{
  "model": "image flow-matching model",
  "dataset": "simulated fluorescence microscopy of cells",
  "train_examples": 195000,
  "image_size": 32,
  "horizontal_flip": true,
  "conditioning": "none",
  "arch": "uvit",
  "objective": "flow_matching",
  "cond_dim": 192,
  "logit_normal_time": true,
  "norm": "layernorm",
  "norm_position": "pre",
  "activation": "squared_relu",
  "mlp_ratio": 4,
  "head_dim": 48,
  "fused_qkv": false,
  "qk_norm": false,
  "parallel_block": false,
  "dropout": 0.05,
  "inner_norm": false,
  "patch_size": [4, 4],
  "layers": 16,
  "width": 256,
  "positions": "rope",
  "init": "torch_default",
  "residual_init": "none",
  "optimizer": "normuon",
  "muon_scale": "match_rms_adamw",
  "lr": 0.0052,
  "momentum": 0.98,
  "nesterov": true,
  "orthogonalizer": "polar_express",
  "adamw_lr_other_params": 0.0025,
  "steps": 5200,
  "batch_size": 64,
  "epochs": 1.7,
  "lr_schedule": "linear",
  "final_lr_fraction": 0.01,
  "warmup_steps": 100,
  "weight_decay": 0.1,
  "adamw_weight_decay_other_params": 0.05
}
Rows from block 10, named by matrix and row number. Rows with one number belong to one attention dimension. Each number is 128 + 32 x the weight over its row's rms, rounded and kept within 0 to 255. All counts start at 0. Numbers have three digits each. After the name is the row's rms in percent of the matrix's.
# q: attention query (model.blocks.10.attn.q.weight, 240x256), inputs 0-127
# k: attention key (model.blocks.10.attn.k.weight, 240x256), inputs 0-127
q.23 103:134138108111093148152175119075113149069148131153110137120141159159084149157141126133145091164072145122164127094096133184087146217107185154087097138118127135141162104067138142201138138147150164083138134123160046081175147146149144080113106141127156096152100125128128117117133110096157143164115119145099152101095103148192172123083138105135105130118131067177160149129123162109099173099104
k.23 105:137125132126131171146193104087110130079146096122053119107131130102087120183146195168119113173103198099188141115159097096075122218118204118068114149057114174145174075087132094154099076146145146099095131081123103112156086146116183123139093087122141121172139113112087092181152103147123102141178094120159154122075138128160119139131098093109097150148141115156167129145105130151152172121122
q.24 091:108110078122102074154111137080178126093086107162138133137155128098155127160085130129106125138101112125119140128100092133122132114193130131053131112141198153159150159091106107148133092109158140151167130039132160158110099109147185117164113156073148150143131158089167154097130152227132112141180073116159134182014091132195100150213154132128118133125118060184104116138132173130174150094108
k.24 093:126085123152089114199162157069153153119085159178174118141127107077134106164093118090099158121151081097160107131086086137123084092158161124135117119113176197196160128094081170145123084157171074114118160078189128121110077091138216107189138169068136123130117122099151181123112170241099147140185059110156100152095110108186129112119143128102145142120128134132109107093117151114150092106122
q.25 093:079097178118180106139124105101121170183168095079093135140113160074131133103192153163096124106103119114126151061146092144161148103161137089088124127112136095155138144151122158147094147115088165123097168109200112126120096167139134139185076147182089137096120101119123056091173100134121092114097110099095134172090119116082129161093194101124142190098184119131154135129136108110167113114106
k.25 102:088142125118184123157134133131151089176166078114103109131117126083118094101113151120102123098072163133142151048152096099137128090123109147143150131092165084119170124194150108124143195117134161124124146109136146142094131183164180120121081159161133129049162074099117091096184120107100109142121127154131116177137140153095155118091159142113147151103236110126103096113126115124154107090099
q.26 106:169130076139115152131083164136152060175153132106153099183116184105115096127124114170142113132167075175142126159089146083127124091124140172118125051140181121120152129125114133134099111148137161126127129089141111125163134208098158157112120174104067093174028098145182109086169127124107084147124130112132076181100113118188153100188149112157139113167126181135105081070113136169125070106083
k.26 106:132105096140161101095115145151157065160146146064110085130129194096128104122141147161134101086118111200147152154073176122099162111118181146153138116114169096107214149117132101170134075143126179155087114080130137125179118174107137114166168138117072135122094084074100121134135129132077107137118133136107139149054151112199142093208148095135133103127136169136091078097129139148092057083127
q.27 100:124153110202136130137213129156155130161155117089164084104083094163118141134123133137190155174095083160132120067134128120173111153127152151121133101123095124208173145117117055082144172087090123120208109175136083103142123107099131140083087099172122175120128147172104101116074147086112129068147099108113156068147127108113139139058113187098136127178092117083095080155145099133143167092093
k.27 101:136102084194143161104196130156103136140167150079179078089065122193147126150052098165250109134158135163183138086089110097140053139133118126113125144110083133201155123131191083081107141084134154119182161134113080127124169116125145125083060112128162113113112146153115134156087131088117102093120126135139127094188097140095139147061109151115079138154072138074126062116121115153121163102101
q.28 106:100100124135142165158126159087165157179172176102086146156219130163103138109091132115098136144174119188109160099136172172122164154073135151057154093100138101126125128122109128145153141098128127069199067107155102123156121090119094167123142108095066102124149140127110130149139124126195153084132169132161117155122131127128145120153126165153137111111015112106140115177095168160164125102136
k.28 104:128131142133100162128123132033139160165165165066130152115179148217122116115088115145111152102130139140143078098137150167117195168089118198068147131110147135170127158123047077138211158094089090103165140127112156133113147096098105137146196130121113168111136104106131116183123122187159169086139155113144117191117165116108123103145082132136148127080066136126139082176085177118150171105132
q.29 101:172137122192150118186091151124123127156180099148148135137083089104171121138172091093147103138111216126121107119136094086082075115137110127100089088168104142108165093173088131149124145127049122127146109104155144121131091160099170115083140107143139138096075137163119116126174176150092139138152107114135143084131073115135118166107098160158112109138123129132094189090052129196212133127107
k.29 105:171121155126139131209101149114102130155169116114154128107103100094133116185108153077166086152115164123129120144092125088130076080196126117109086130142160189116111091221122097130117067086084130140109116076138098115137130135111139119083123083152190140129075127190100095121109194168072158111138103126123146039159087072138100157140091198124126118151168165119187161118110123136207099106103
q.30 104:125120241105101075144207138152127105121154112133069100138165073168169111101123137133118112133129208160108125240118151088105102193119093151109154133181166110164137131093110176114210083098142157221105066115182127087139098125138106104139138088105128157124210091141156073189129121164136152112146153158074116112071157108156139133131125138085098177150134114077075098112132121170102137143115
k.30 096:106152156103139114088179147199126095110124081153092085120099059130170122130123124118151135154179179181166126189156134055119085176110154171062182103090178110149145119086144155090180081080201118212121082158121132092180110127149077095095123125133102138111156120136160072113142118147121152105128103178093082107064164145145168139159126133107077129156168137080063129132122118126092091163144
q.31 099:093123080181099124129141134123124156096059115104176089177084154104101136154062146133154089159138119122133113108148176139133134101114080116088202147073130136067081097161117129136151114154155127136135164131096109212156158176075104133139169206133142139141072172122095129131132056173192160122101085123162169063204103111130210123163143086119124126128133092131131120116141113134155153165173
k.31 097:129089082133135099140129088072124161120068141112139178131135144126081107180107123126166062123133134152143097128162170146094149101124144091058200111086098090124068111166113117137150093131161148098152144120175087187123143170134132183134169197157174192139076160123130162127116064167138162126118095155205167095176107102194154129159126119151109080150150127081093117116110081154146167150139
q.32 103:110048089085123151145100133160102141076113084086152115128110123112128148141056159146155134127086165151168073186199120107092195122143126137104118101102059126114211168109164139114169123093144165110185145092134157130112086089112106118093158156119073137194119161145132131100148125117145144159113136122150101098220108110148093115052111178143111137088114153136169141182091083107082182119094
k.32 104:105011154160090102153118112118145142148086111114148111124150149120101096119102182118134164124124130163162051155141102170134166120131103183103100107128077098111163117143129129135125147086099132107186105125089166113132068136133180158116094149096121141165151161157098154089160175106116176156114158083133080167156155057137077126043137126118113150122074150130166162186098117089120155143133
q.33 108:122131148163102149115144132120127130109122110106181147133116134144136132120145079097134146165125109144107104078123100160155137131097046102103128099096144133096141116208106110157117070173178136125078118125151129117090137113158084148093099154126112168146122130177152137152086182123151167117150114070121091055094143121129085117116135208089075138148115149071177150100155103105191127119127
k.33 105:155133134155148134122162105129098087101128127105176136147114136153119143097161099098163113136167101150095117102164076138172189088098089133128173135168176144105122100166077097118113104141157099108063137124137141133112110112125117139142118089100098150098109155111140124141098110120141163149157153116109105094087147133138167169052130216097113101170115126088141192063131129090147197144089
q.34 106:152093118166129106124162119095133170165103089136157140141185152117172137163099144077127083129128097107114166079129152151187059179147133138079143175115095111157127078121098076084092184121128126143062125170137151094108105166132184144123141131132114134107134147113102144200209084105144115077138188085116064108055141083084081144171136129111155132164141184122168076133198170094103159136113
k.34 102:101092116153187169101140126103079151159093138127143129150179118151159115150116074087159123110126073131157156072138132087195069148111149112125109162110080129126089120116149110111119141140131136142072151199108177090120101131150152137165161110141109131134158143109090170214135116116080114103143151104119048105133130077112114096144120070128107145201155128089175113132151183112116140156141
q.35 097:190149105088113174082158064081179133173119153049076094124141185148155113134125135119122145065174098193136099180149113107111138119148167136120171133123141143100108121094109117080132151139171164134130139123113098124140134135126108111135168087138126162108145073086131171138179232146094042201176143121143115159133134144106052143118163156147187115069130097156157051167157160108057132078143
k.35 099:151122136065120167108169051093134149212110182101109117121085112215111115136131138133115171140148140187158104163156155125101146137129155151148135083136073132071132123193126137118157134158163153101099125146109133110174149156139140098113225090148099139125138078132110140127211194166129110182128120117106095112117070191099058149111124086148134132104068052132134115142177135109084114108188
q.36 080:099162082164139150122076123106104137119076165162116157107147117102165113113157130210145132116143120117117134118099112124195144166158149157104101060091192120130124132144156108100137147130112130113114077132140086156148125126116096111184142095120126107036155156107131131100149156119106132100178112149136092138100178118156137071103110183105159118093127125143204132105086087051131142123067
k.36 083:113132083156140134121047146129133122114053147103099200063138107134121067064125075172144112105091170135105092109126115125202107146144167153161120061129183159146163097097177125123158134163124167144101059176142082123105127126174187166152146125112106114071175126123106112111121178183143122152145146107166133106105181103119168043084139176121135146068134166140116132128108117078153187064068
q.37 094:140157168136145143108103166143140173108105135139069075164128141114109152115174126138123164119108110135169148099123097080143103170115116074058087157120079101098198189120119107153108110116096139168113090159152123147052193140170147096103119116104187144185109081120096156123162143125130088112134162142122118132072169093150162055140137176122181198147167072142139094100105123126117124111115
k.37 100:195226165170126150133176135121128163104088108160140109150136170110142097127155095100094163123132150095253055161161099122167119163124156080067084106154085091148154178142108121110146107175138138187075095099140099123082164215129174143077108124106154104196100058134080125119159115120134129154172181103108152113100180105109139090120100166111148114121128127076134130126104137095115064162120
q.38 097:129130127102159140174149098123160092046168111110155107138112082112162142149115141122069111097076127101162105104143118159108196062151154166132137067063072106125067067133121112106092177137092105156163104089149095123117108136160110148157126108144211101115123078142148122130016086140090107112161166078091099125152119114162136154146114151066122127107120148105117137108165181138102113120199
k.38 097:175141119068138111141124150114173063043146119134104164100124091148126092121105129155134132144083149129128117080133111162148179087084111124060107127112102077114107066108174108073108142095116126163140129098133120105130143105116122137131111127135186143151107137146115091120050122166119120108100161103151158124102109159116119161128122153078141147184140158173151107120100170161094105147223
q.39 103:124116077132088149165101104095119117118129106130115038133078147106119143134187125137165062112096139202132163165160156122102180121133099096139134111166084094114188206155129119114176114069045103122140118141070105106164180138114103125167128149140183111109120170100128076106121151170116110132211140125079160137163170099139088142149106127081130151106150056143108083141131151153105148111151
k.39 100:113100091138117122123131112062135148159099107119117085127094087150091146141134128188189106127099162164154142157176140113149121159153105135102142085150100069099122134102133160061123071104071116125151098147114104098176125134135065104132154152141183134159160183096132111086098166174125137175157150080089084145138196093099108169170109098107122088144149064092134125123141148191151136104122
q.40 105:194113118142086119123050120097120114157153154100167107067152127095080113158160103129172099167109117166111144123138103177095138178142150162089119140184193148136074142148111106149056163142150161124111109153130123146101166141097098124169087111138112170110174158201154107118143118117074110102146101100189086104077126177145126092109146154117171068157144053114123138075104154133171183136109
k.40 106:139110104102102141096136105096110115199104117098168139053147179137094112138097114146106116126152140162087054117158148172125147169134111119079119142216165142090095145128101100138070167119169108160139132132143069099100158120119114139163168144095110193174136103153111124142117127141082150134134111079145128134026090143157112097143184147180145087112125077132164153138120115149189123136102
q.41 110:164175127116100146154067148122160073149103118055176092149177173141134119175070131118119173174079139144174156137120137137141156131161125166108136147138148072075128133128143095166111124161170072149124096093147117113125210186145141110161124124095141123134092091171093122132104146140104136109161196136097105102154131151166089135092134117186137083141115124093152143132103162132168101124155
k.41 102:200148135110083139137089126086123029121089133116152094176185178111134089177072112152119144150104141114182144130137147141156144123117122176118138144117122038030084141112114097090076112155158094122140097110141133117068187181148206147111120098120154125096097113158086112126173152117115162122145149135144166108121160157166090117133158147120168087142161164105095139181122141073151108117105
q.42 100:089116086073115106159079147136114123104134097075119082158035106164166198141219095110107155119128157162108149150140095184052137085125109160065087125131178185182169098104142148158127132146153108107126063144114106123135094099114150135117128078076116159176121124096099160155116165145126115172063175063200096075130171142125149111138145140111084133153159126101081122116175167139113111173134
k.42 103:068151106098070117154129081122144123143116063125121048140071111140121161135199136128106135164148162212096100123140106150115151093145063117122175137127134181136170074159126129147140088137175135109139039127092103151135113089135152134085126064073148154194134144122084137132145162126152117141137137100180112076127141151135054116115146091117084113145165146162130148090141168123105144186139
q.43 107:126101118119123174084145111101165118138183137158116137146083137142103160165124162114094108164106165159141097104210161118102081108109131106115132144133122093122166117130157115157118168128129096145149120117162075105090109169107187128053097124177151126084113092132133181155103108107111180056151115183078147146089167133190093108184144118129155110132146134137144128168126139172085090127104
k.43 103:127153089149125155090150164178170139133153154100099075136165111118120129176143124103102137180066165122174143094206144135124096132080140081101097148136147099152169162136137123148148106105115065131133122143122134077133112162176146086070109113178121105094137092132126176145069047145116183059187122168060151131104163136151103069182160130144147119151114130146114089137095103128040119113134
q.44 102:124125119119110165104108076151107088074091114159140140110117154143080141175171158142134201107128164200096138099109139125123120150126119123206191118176148158094126082127146114091124153131183078081093123166161105095145104162144077051107116181153082165168123116091096151084120113153119090114126115132103180133138038150167156103124180085141128105099167150140156093103139108115227149079159
k.44 099:092133126124110176120129123102134136070039112139124125109077153156143136138109204131113172078149097224119131127097141171116157144099148143190174125101094143074146068141163120139113150180191107098043144085152113125128089111135093095097107139087116116102143146074111158042129154092153118120112113206129156100127035152118159179105187081114136132058152136134155088146140112081170075134177
q.45 110:103143113118098143169081064130128175149097129103166151163089109095190100132131149105138121090101142094132131212146119115112163123104096091167156138166090094100153197102138141124133168105127094165143155148163134109111104148121105145115098174164144097143137140026141143073118164123115154100194112123143088142153121107131079184155126161127141101114133188199094103097110147174115138143143
k.45 107:084174138138143142144074085142103110146112164109161174176124092069221119145105166119125167143112095131130120180135113088123134089113140144158114126143043136121124153124149175139160160137105132169142144138176136120153123128143117097153072155140133132120155121063127148098089101140149139107143135098174110137135122071143044160156140155091135105121098157182118087162105180164111146155182
q.46 113:089100162139176148157143120124161135115152091108179129103168132134099127170197119075148134088093053121141132099151155145124129094175184122130153092185158137126113113178153165135113114145139119077128184122171128155132079174117035123140147123057125076135131146050174098137121152168172161109108160108181121218156146110113081142098129134112118155157149136118165096065176132082163147141100
k.46 106:153111168090156159162165145105167113099124083078146155059152126136118152164214116086145172096102163187115121123156159164143089034124168091184170091141159150132124146141140162174115171164147164132140156098134141145081138173106030147175127140103155118181160169072183077195142130165124166135091112139121079164118109110119092164087104113127161122144142132117136114065130167100134109139129
q.47 102:123100165113099160183107127146108160088134143134179094106090113195117124109093112108076089079111129109125119130092165129086163115107093123127144206148179159141129139140091069122109074105120160075106097122180097109127103112097153071187139114093113101125106128120161146100166139126111156107157129181103128119147097114139147162174095091084094118116145144191153104116123074113155127082134
k.47 100:077123171089111155151099100196175115116130181069184134102120086167142099134113145132086106068133119122101121117112182115108122163129101157133178170155156161124150110104112097132116126104132185053106165137151111117112106138098113153162114116064126123135076160094111104128177101101096128106071110159124131122116136074113118154149113122149107102182127142206159091089139065090113106096151
q.48 076:132136139109113157109145143117099123137058096067138182141115095150147186147116084101094122139200089128103085080140151064104122101187141120161114112206155095158136183091129135101108100145044177177214114113114127175118094096148145150125096169117138150147166157174105139095110157125178135066105082183169181131114123146122154143150087134155166145153124140065121083129134132181133145139097
k.48 089:142093143165138146083195180132125170129133085149078152138067172171173143161080147150093111073141075109136099019120091095149118091111099087158102152166137106107144139134167121080145158138100149113130184111113158113124078104138121174148103127120182150130163108183096096126059159112136166110110127225109194158092117149151116137157097129182187147108121161104153116121110038141127193128134
q.49 096:105143154141104135103121137141136192166125060149085099113111080195171166139150118152161159174144139077129101078128109101134149147117150153178096152157117085143092084167120141114078104088108109154135094137155138144082126097150166115066137122149135128104129125127137113143110150045136125117112146181103165082111143155102170125114117134114163110188088120131121147098102098178099120104141
k.49 099:068094169135129125115107106130097135151148073159137092109114056151122173134146129107104146166127098078107083120119074101091171090127174139123104135175159162127106126165088126135078196127121091148126136172131138151125138135050158125082117122129111113103116114146110129122071131090156128163076130115117113071101177151068167124152137186118202068208080119117121186153069100115140133123119
q.50 101:089112053128105177134164129114127138106058144124109121127144140157137159163141134083116123176169154089075120170140097101068085059196131108100145130112174112097139205126118090121126103104073159128100112172170088135137140189184109156091179141146097182107170125201166135104118164044077147089085136147104108083084070194110155176103125124156180105135180148149104136138187102104098074094144
k.50 100:130072121145094145104115113106139164069147159124118158129083122132152151114128128112102108144138165062066082112153126157042145127149100089081128053148154112198120143116145104179133088136108157080093159148116111179135151176192113168105136223147167162094130107176163141120135090082081144092153136148102116063099092181109155156128118091153126143104115140137150133138178137099133125140164
q.51 101:108098133175149162142116097077160189165121152110123114172133118110144144136172172118185117169158164103144085152134153133179097122167092120107120089159113141105149120103104210137149149123153127125168119128113080118138109134145085145095109121188169127089120116137150128084129123137205104067195082143130153093097150145141071142152131144157138160131138108245112143083102109104118113144083
k.51 107:086121132162176116119123086117167130120082133182126100138116077119118104186136155101156079176144181116150136176123110131140127130149105128094089105147119133069154137117149187132133121100157095141127118092177098103121129140109134173122156129187215117186163124092143098089120116138141107064160089115107177106120152113156074083193150129157166126106150129196165143107120099143128099102116
q.52 101:148057122133166144081118139077109159081098126146124164114172105098070125128141132082086098104146164168118099192122147137139128109147191143104217178108144152094171118141152144140137144093165123092085139071128090104174102186126127125149137149193075108157176108112134188144097109112142105128154154051160147128105130162150111171068132083110095134105162162078182135097084170120120095104154
k.52 105:121144151168194110099103120149194218110146068194112160048136131096128075116149169097081151107094141176114135155141111117137091114139160129123135144103128145096117091168144127148178156108123117020105150099115151128128052180102108127120155153168083147170195113142125134125108105098105141137122168071173130143075139115098123168124150086090082117067157180070189132111096091133138088115112
q.53 106:096167105104085135116070138173102189151170111113091143085095115121140093103105196185166096127113172124142147138133148172082148098141122125142135097110138132130178075135140128117220128114116129026159168150166120107120119114135113078133126141151155068135177111093115096137101156109083110185130142141173137143153136135108119118120152101114172144083159103202141085143127107101153094138125
k.53 104:081143102104141164103085171183114095128170125096125114151061124169077148149165159116116071116120149121116166091110174112113177134176123150086127065144120110096159065162120114159127121153096138085201189100120084152122121131107108158170156123119144149109185099082128144151133134107129104174129138161162136078160148123153078135079169070163189154098121148209169071135106118136148123157167
q.54 111:149089140042102144120166118112114142122158118133072130095116182104138121166130181146155121140153115153145126159176077157055119137107023080101124125115174102115137100104159129121179132168155126139197123156143124125141108098109111122040094120157106086140089142098212093134083140146105108145181160153160123170112106053163132106103108104108129181133149145176154097113136160136173075111132
k.54 105:143092124080098174101203111129190117133109185130100158096136186085123122151136140173120138142148131153068141107111072112080136171183104122113153190131152084113118056088119088105119169164151127123157132160115154102165122084099079128056169121122093099145090107121157119117089150156102121132175110166104108139158097082178099126092121068149111171136131159172145120149050113145190106145138
q.55 103:117058153154156114123136149094119199130140155086078087075133155103123126178119145098119098113150083115156184093160065157140130177147143146150117159111124141137141123093102068139163125202064107119136134107081105147078092137161145158119051114110166096148101165150135174078099136140128156080089168131097161133187123123130135146129104118135165083141152092110133154107129116225159194113091
k.55 101:103134130153139130134125132158095122132143110058069077045145167104115139184137151127182097075172081143162145109163075179145102170143119124115166142103132094136150071131116131165162132187107078075146139098069149131101161116148153186127083104116169109128103150176164146072110115137148140115101110120144185169177122103161140138181080130137137110140112113154101188121116154131125147105084
q.56 102:096116160128110084078125154115173141105044100090158112125167122166088106142152152094103134157118093118116127115170130093150155090119123076125114068212138077174119138076110126177100063077120083063129066143120094129113133137108157130132092102204131117144128141133110087194162167127115087136129151102132144143107151110081080128098147071170109156123098087160141114095100178147144118134184
k.56 101:076132083073127031124092155152171108138099098159137130100136101124111140137162168156123122132159114109112083166131141030070146159148121097108139083192180132171130147078108111156119088080176115077144084123117096155064100151105153103206083114135161118105095145146118108180171115092104017087133141126109086099147144144148113147107151117137088150148105107164169115059100119161136119151127
q.57 098:140111129097106109149147149060119066113127168130120116071175135153108135131113138166142159117166091133161143139166119144161116077173131178110145168184105142109081147093105150136173134189102099105142140157132153066130121185163205168144127127096146162138149148076160084134099140223157152087151109081164114159124137129081102096103122120187132094104182110146097198110143188125100118126100
k.57 097:148109095121145142144118141080132129142072138119126125084147183160094134135156096141157115136213074135130105116209154136181145110163099132103134201183134218126063168086086092122164176142154083099091129128086188142135130177143146128098167121120125147138137086117158111090085119181183136079152134080164118111101167105090168088110151110153170093094135117157115152118156187135072128123089
q.58 102:143105064096124125184162147105088206175153161170115111104132089077105112145143088139105136151180131169159138152066058159115095116176144169132119149136165122112106105096155088153123083185139098117142118154091129141122113116117154063109117131126127072111079126152109136130082084144099155181156161045133092166100111218076166065170142117194082069060070162079130159157132110105172163150130
k.58 102:155084025135181134179138163098146168136149121123126127105103034083102104156096173136108131168113104153165148153106124127203100106132140162142124102104141156089142113132144123164131074183143097138146059154118092128120109162120164111128094161137102118125079150170135130120081092111109152157188185130142140098083128214095144176172149148183126083036110174091104172149097102167177111138126
q.59 095:104062145112119135128098162068089104125178140097151143100126183156108122132112166175099137085128138138107129158165163112102113122150101211188209171151120156106121091148166154061103135149117142120112175149125085112129094144101123094161135056158126107120145130080124119104135123124168129114143183205124155218144087150177139165140116150133145084139160094105158149146127115143113106178173
k.59 094:085157133102102093107128166108115111108186145146128110117105159157140089108127143163153112052150098137147117178136128081104105139146132177255209121131152156128115101113151162038111112122149119116097180163164124079164130141113081096148147107110119187168174134123143131137122095117099117106125161131112156191109075096146145100169130104168157143101204103082193164157116079154115140121160
q.60 099:169141160112098123051186035156139140104133181138127091072151105182110200135139080140176158157111147129088115120175195133107107155135118133132141169122066119068126133146121101128128116111132127134120060178121192128134102155082119170114122142125124097090115175082076141117126138095142145113086179121090128144185166132098093153091100152173114131135153143082090173117147139152117184093142
k.60 100:139114179142154077058162102131144074139122159134156141075161156142138130183174120168147109191108138113090175154165205134099111135101113096108139148164095086082110159155093142093145126140136080099127128111058189110148107152089113144061102108127127091088117147141114137086148119120171159183130152186101118179150205148098125154090094118190076122149075113093108183162141097146090163108091
q.61 097:150159163124095120133142095095101134147163116143189170135119127100149077118090039092111145163119148071111205155073085129199107121092150118153134143116155117131145148119147147116063159114139111108087094091114126122176155154146113113149082177119091138168132140108090148247145140171129150094090109129121093161131025136065118111071144131104095111149139100130162115102140128113107154120102
k.61 098:156156144101137098090118092077110141123145156059204199113093161126121062139125134106131145138154154136104134146109134159211087118151147055114170124145099155146155084138147139131040147133109093074084116075147088143163180199194141071178158214139109131140113121123059141194130136132121192100081102100098151138138039146094141182095129098122121085168130136155129089148172083091117131073116
q.62 103:090173095149145177141080122082158135138113113128137187079136141085121140150103120143076092163119085140118072123082141117096076184122159077144166190072121178138064110150107121132129160139163091095101120130148185151023143167125141144108130135163143180092182192147144098157116183157131122143144129173092108143114201174148105135134080134088113143117134174108162074098086089111122092164146
k.62 101:132167064132185176137078143072139187150082079116138130147154137070082060184101119124088113101134137166144121128118169119140098183092159108135075147056115174138084130136125141116088136096179095110132113152151175163041144153146152104177118143145077178119137184105102133181127169187132124150138086182137152148098154144109110130174087091099125126139154133151132077114130102118096122140120
q.63 099:189112109154119095082128148112038113200130027140124127157147132124157163177147120126148117145113135136154113196059106108109097021175123124092092164143173124134167164175107173121133112178109096116092120163144130101090132184097091181091120082131111120104204107148157117118146106116147088148178102148136140083098116169147154145116064106085122130068085124141108130179109128150118128147193
k.63 095:138078115149097064097160149130103102150128064147190163144108174142132130160136115158117107128105161109156074139072130119142119072177141079119096172151162160148135159130142115154150109158145053110099160147155097083139178171129123159136185107161119077095179139187138129110107103108145103156115096102137163113123135189107108107095062057127157083075106102065087161135146119153125119166135
q.64 101:076137093072134147137116121142158125163164143152143158116059102138107085131173066140197179121141072158073178099131086131157087183128144092203141089076165096110111144076103114127116181174165098158202173150138151160152134158129120116163107153067152078124146109173068111119174079076114052072108127164096116122149126170101172158088112105094091108104159129093157137105131128155116144114079
k.64 095:140088121097138131145120158108114165176190130162134169177115095159131106135179099119168166132170093155129176091084077153170080156139187076175134083085137079141079070123108148098122160075159110141183165135121099123163156177099113112148111109059153048096124116108068149149180091089119074134132082168057113134132136175153162176097079109070106100109108137045120139118126086151113171168083
q.65 105:062163139135138111149099105111106105131115105180169125155159090099164119124065121128163121171092154111080090125133086109117147196171125177117117116105145171198108130165193171149109147104159093127142154157163080095130128141147103147179097135124110167119167139071109114105101100135165126098056130129140101101137123143118123180103083173163149164154128106138072141095125069144128116097032
k.65 106:077155106160148149111085117104150109085097129154147152126143092120170177121093109143165133184102119156109078114115115123117144155133130125130120107123123117113121155176166119133121157111146111066118139075125061126134148152172108169174136121178151181117166114106112118116119127187135133132102147129200150131155152137082112145055085180171183134111154137118093128120108109112122145043065
q.66 098:115079117124133123133127118085158130153146120179121089120110082150165122093084135110126143108108160090100071168166092139095146124102084119105079119174161123126178086095145114142131059107043157116096137123112129037145137134188117078096151149154132086081077180120139124108157135105106168114123118126079154174124142114135128100128116155144097123101153049084073102117148170152208127107132
k.66 098:123115068140161118103143150108148113174165109130160088115098101133119175126089103147158089152162122114140160144168100092121103110099135100087118174081125106115196107146136126217143108115082153100162104173079112059148143135173090092102122093157081073111070202133119079137216145120111118135138179135046131131124133132151101093157089132125142155178131079151095085112117134160167111158143
q.67 101:122127108140200017089196159111136142071146087088164147149171107159145129099147119111148108138124101119098085127149174092176042101164118132177162130167123109142095159174158109122182143186141105080078148055117143128102114112137166112109140166138116127136174108079108112202118101087119182063133151102136067173103127130136100084133149091121179129141136081150141148071150194170121180090094
k.67 101:143113165126195078162195158155119155113175168080115097151153105162158142093157084131140121127125091157103070105086146120182136107101146131103150118122107092104107115157150134165154168140144104173119160083139165113095063091145138158058142137125145180112126049093111122185160067092106137053132143165150121160062140150093085177076168127140094143110120117122181130127145202114127149112171
q.68 104:125172170115113154102109129189186115107161130165127097118102078076155125077091186114133111210108164116100108113134060167129137089162134175175089099142110153093069124096083130088119096097120146144140140132133122124140099096118142119133119123134160144072146168142194144088112089146140125166164080109048099097142150184109135129135077108137154122080107121170122172099136109101129134138206
k.68 102:129134187158120110112133100126134061142202134191133126141167066132173104085101216147099076185153132129113173093117091103113118117143140194103135143092098180079089114097082140158100104114074127099120094095139083101136138078117148145099115103154097148123114172124196129124092125132088130175165158096110130064114165161107101116156093149116156078089124109183081218101160150130110086133162
q.69 109:103169102124090158153095082119114126106152122200150069162116167090150130114177150132186164074174079132116171113151082178081086124143106088171159089132128155143202118120078118118122101125191135110112123155100133188081101124125135165161138101150124129095107064135171169143157159097130159208121098196128090103161136121175167131074128107142164151087107104115125180126149127133105181098098
k.69 110:137148085154134165089123120093073119111148116180154100156063179074150080146132171102174188088088106193125159104125126155109073105152097134167174064182108140127162181133079082131122134171139095142084155114119086155087074065145078166159127113151161098069105083135171169134197098099127151196112041155151116109143088096183200147076154133147152128048161114162109150147116099158126136140097
q.70 099:122113185093124180135119142091149108091097087119121143082162130115147076106132131110143195117155155130150101124080154110061124168129150132125157100065160130144127128116157107119184110128092134117090120124118109144177113109051183145188114076113101125058117139160152126071144185115129185119118105157117158127121105128186073071160202167093123210115118053148112141141127088145080056131108
k.70 102:114127149119166137142125139117123107081137110114131189123144159132102097095147087109162137109105137135167171112122173106087153170170158130146128120076153121180171118067110164128152107154097112110067125135103147140139181110084147145150105082121100148074107143090159128109105136105127153103146154180129107131106086132163154081139163139057130179160068060106091131119120082140113041139080
q.71 107:152140162192170102120125127153132115162115139074088133127152162215164088122140159145161132167169124163134069152116125092064143172161108129084149095117143156131179146176115108141123161150172121104141128147111148102086060105098093117145127104116128165135204115090093090155159121139149140152092072126124092136170076095063058133160118118083151103153169172169087090142120151150142086134118
k.71 105:139141118138150070084101114132175167147118143140099142196186191203186058119165113176191099130145133144126098159129156037120117112136146152112097083135147131065172152147143100129104115104115129091153139163155202133156057123095134132159130139118136157173180146076123125172157111132129181149094082142118106161128088117066065087150155089079190115118151145158067119153126142125121102123152
q.72 097:114100112099134138139103066136145104158124107163093111154148142159130151102167156125128141190119138133127177092132179164121076100121145167128203144167089088088107132162151100116149116153128143091137143170183127066162176187067093143101123157127138125141109146195119202096123131063097127113134167203083128099115065128081122119111126108131085101135121134161104160135107084113066139096120
k.72 100:117139147158111177104100094152112079121187108132163115130113096174108144112145157097159141182128106156124164090114194154116116150123183161135197138108092084071076108112132201128149176101148148118085080203130092049188131176091077120095157148130126132118115137177105167119107154115140133144063128174091136111078079153115089134163113044130122092171192114129068169139112110180092130140128
q.73 102:163143077132122137133083118175163145105140138153097128163153077104139095147113175065141127138087095150137084156131163112114067127114133162166162118139126199146194136130130106102112101181158181151176151136105113143137155136110161105129139135153119124139137133152158110048102134152084145121123140110155175137096132168106112149125108088137160130098146152122114162174095144109090148147083
k.73 107:122145096173137087144128098140110159103108175166146084146133102132096096169129157033105125156171063131128093138131068141071087121132119154200124081087132175071136133190120135094103110150173177133149135171139074144133119134129157138117160116112134115177136133190177118081105199172139142150106109153123135114108167158152139148172088152129189136136159142106124157136054120090053173136106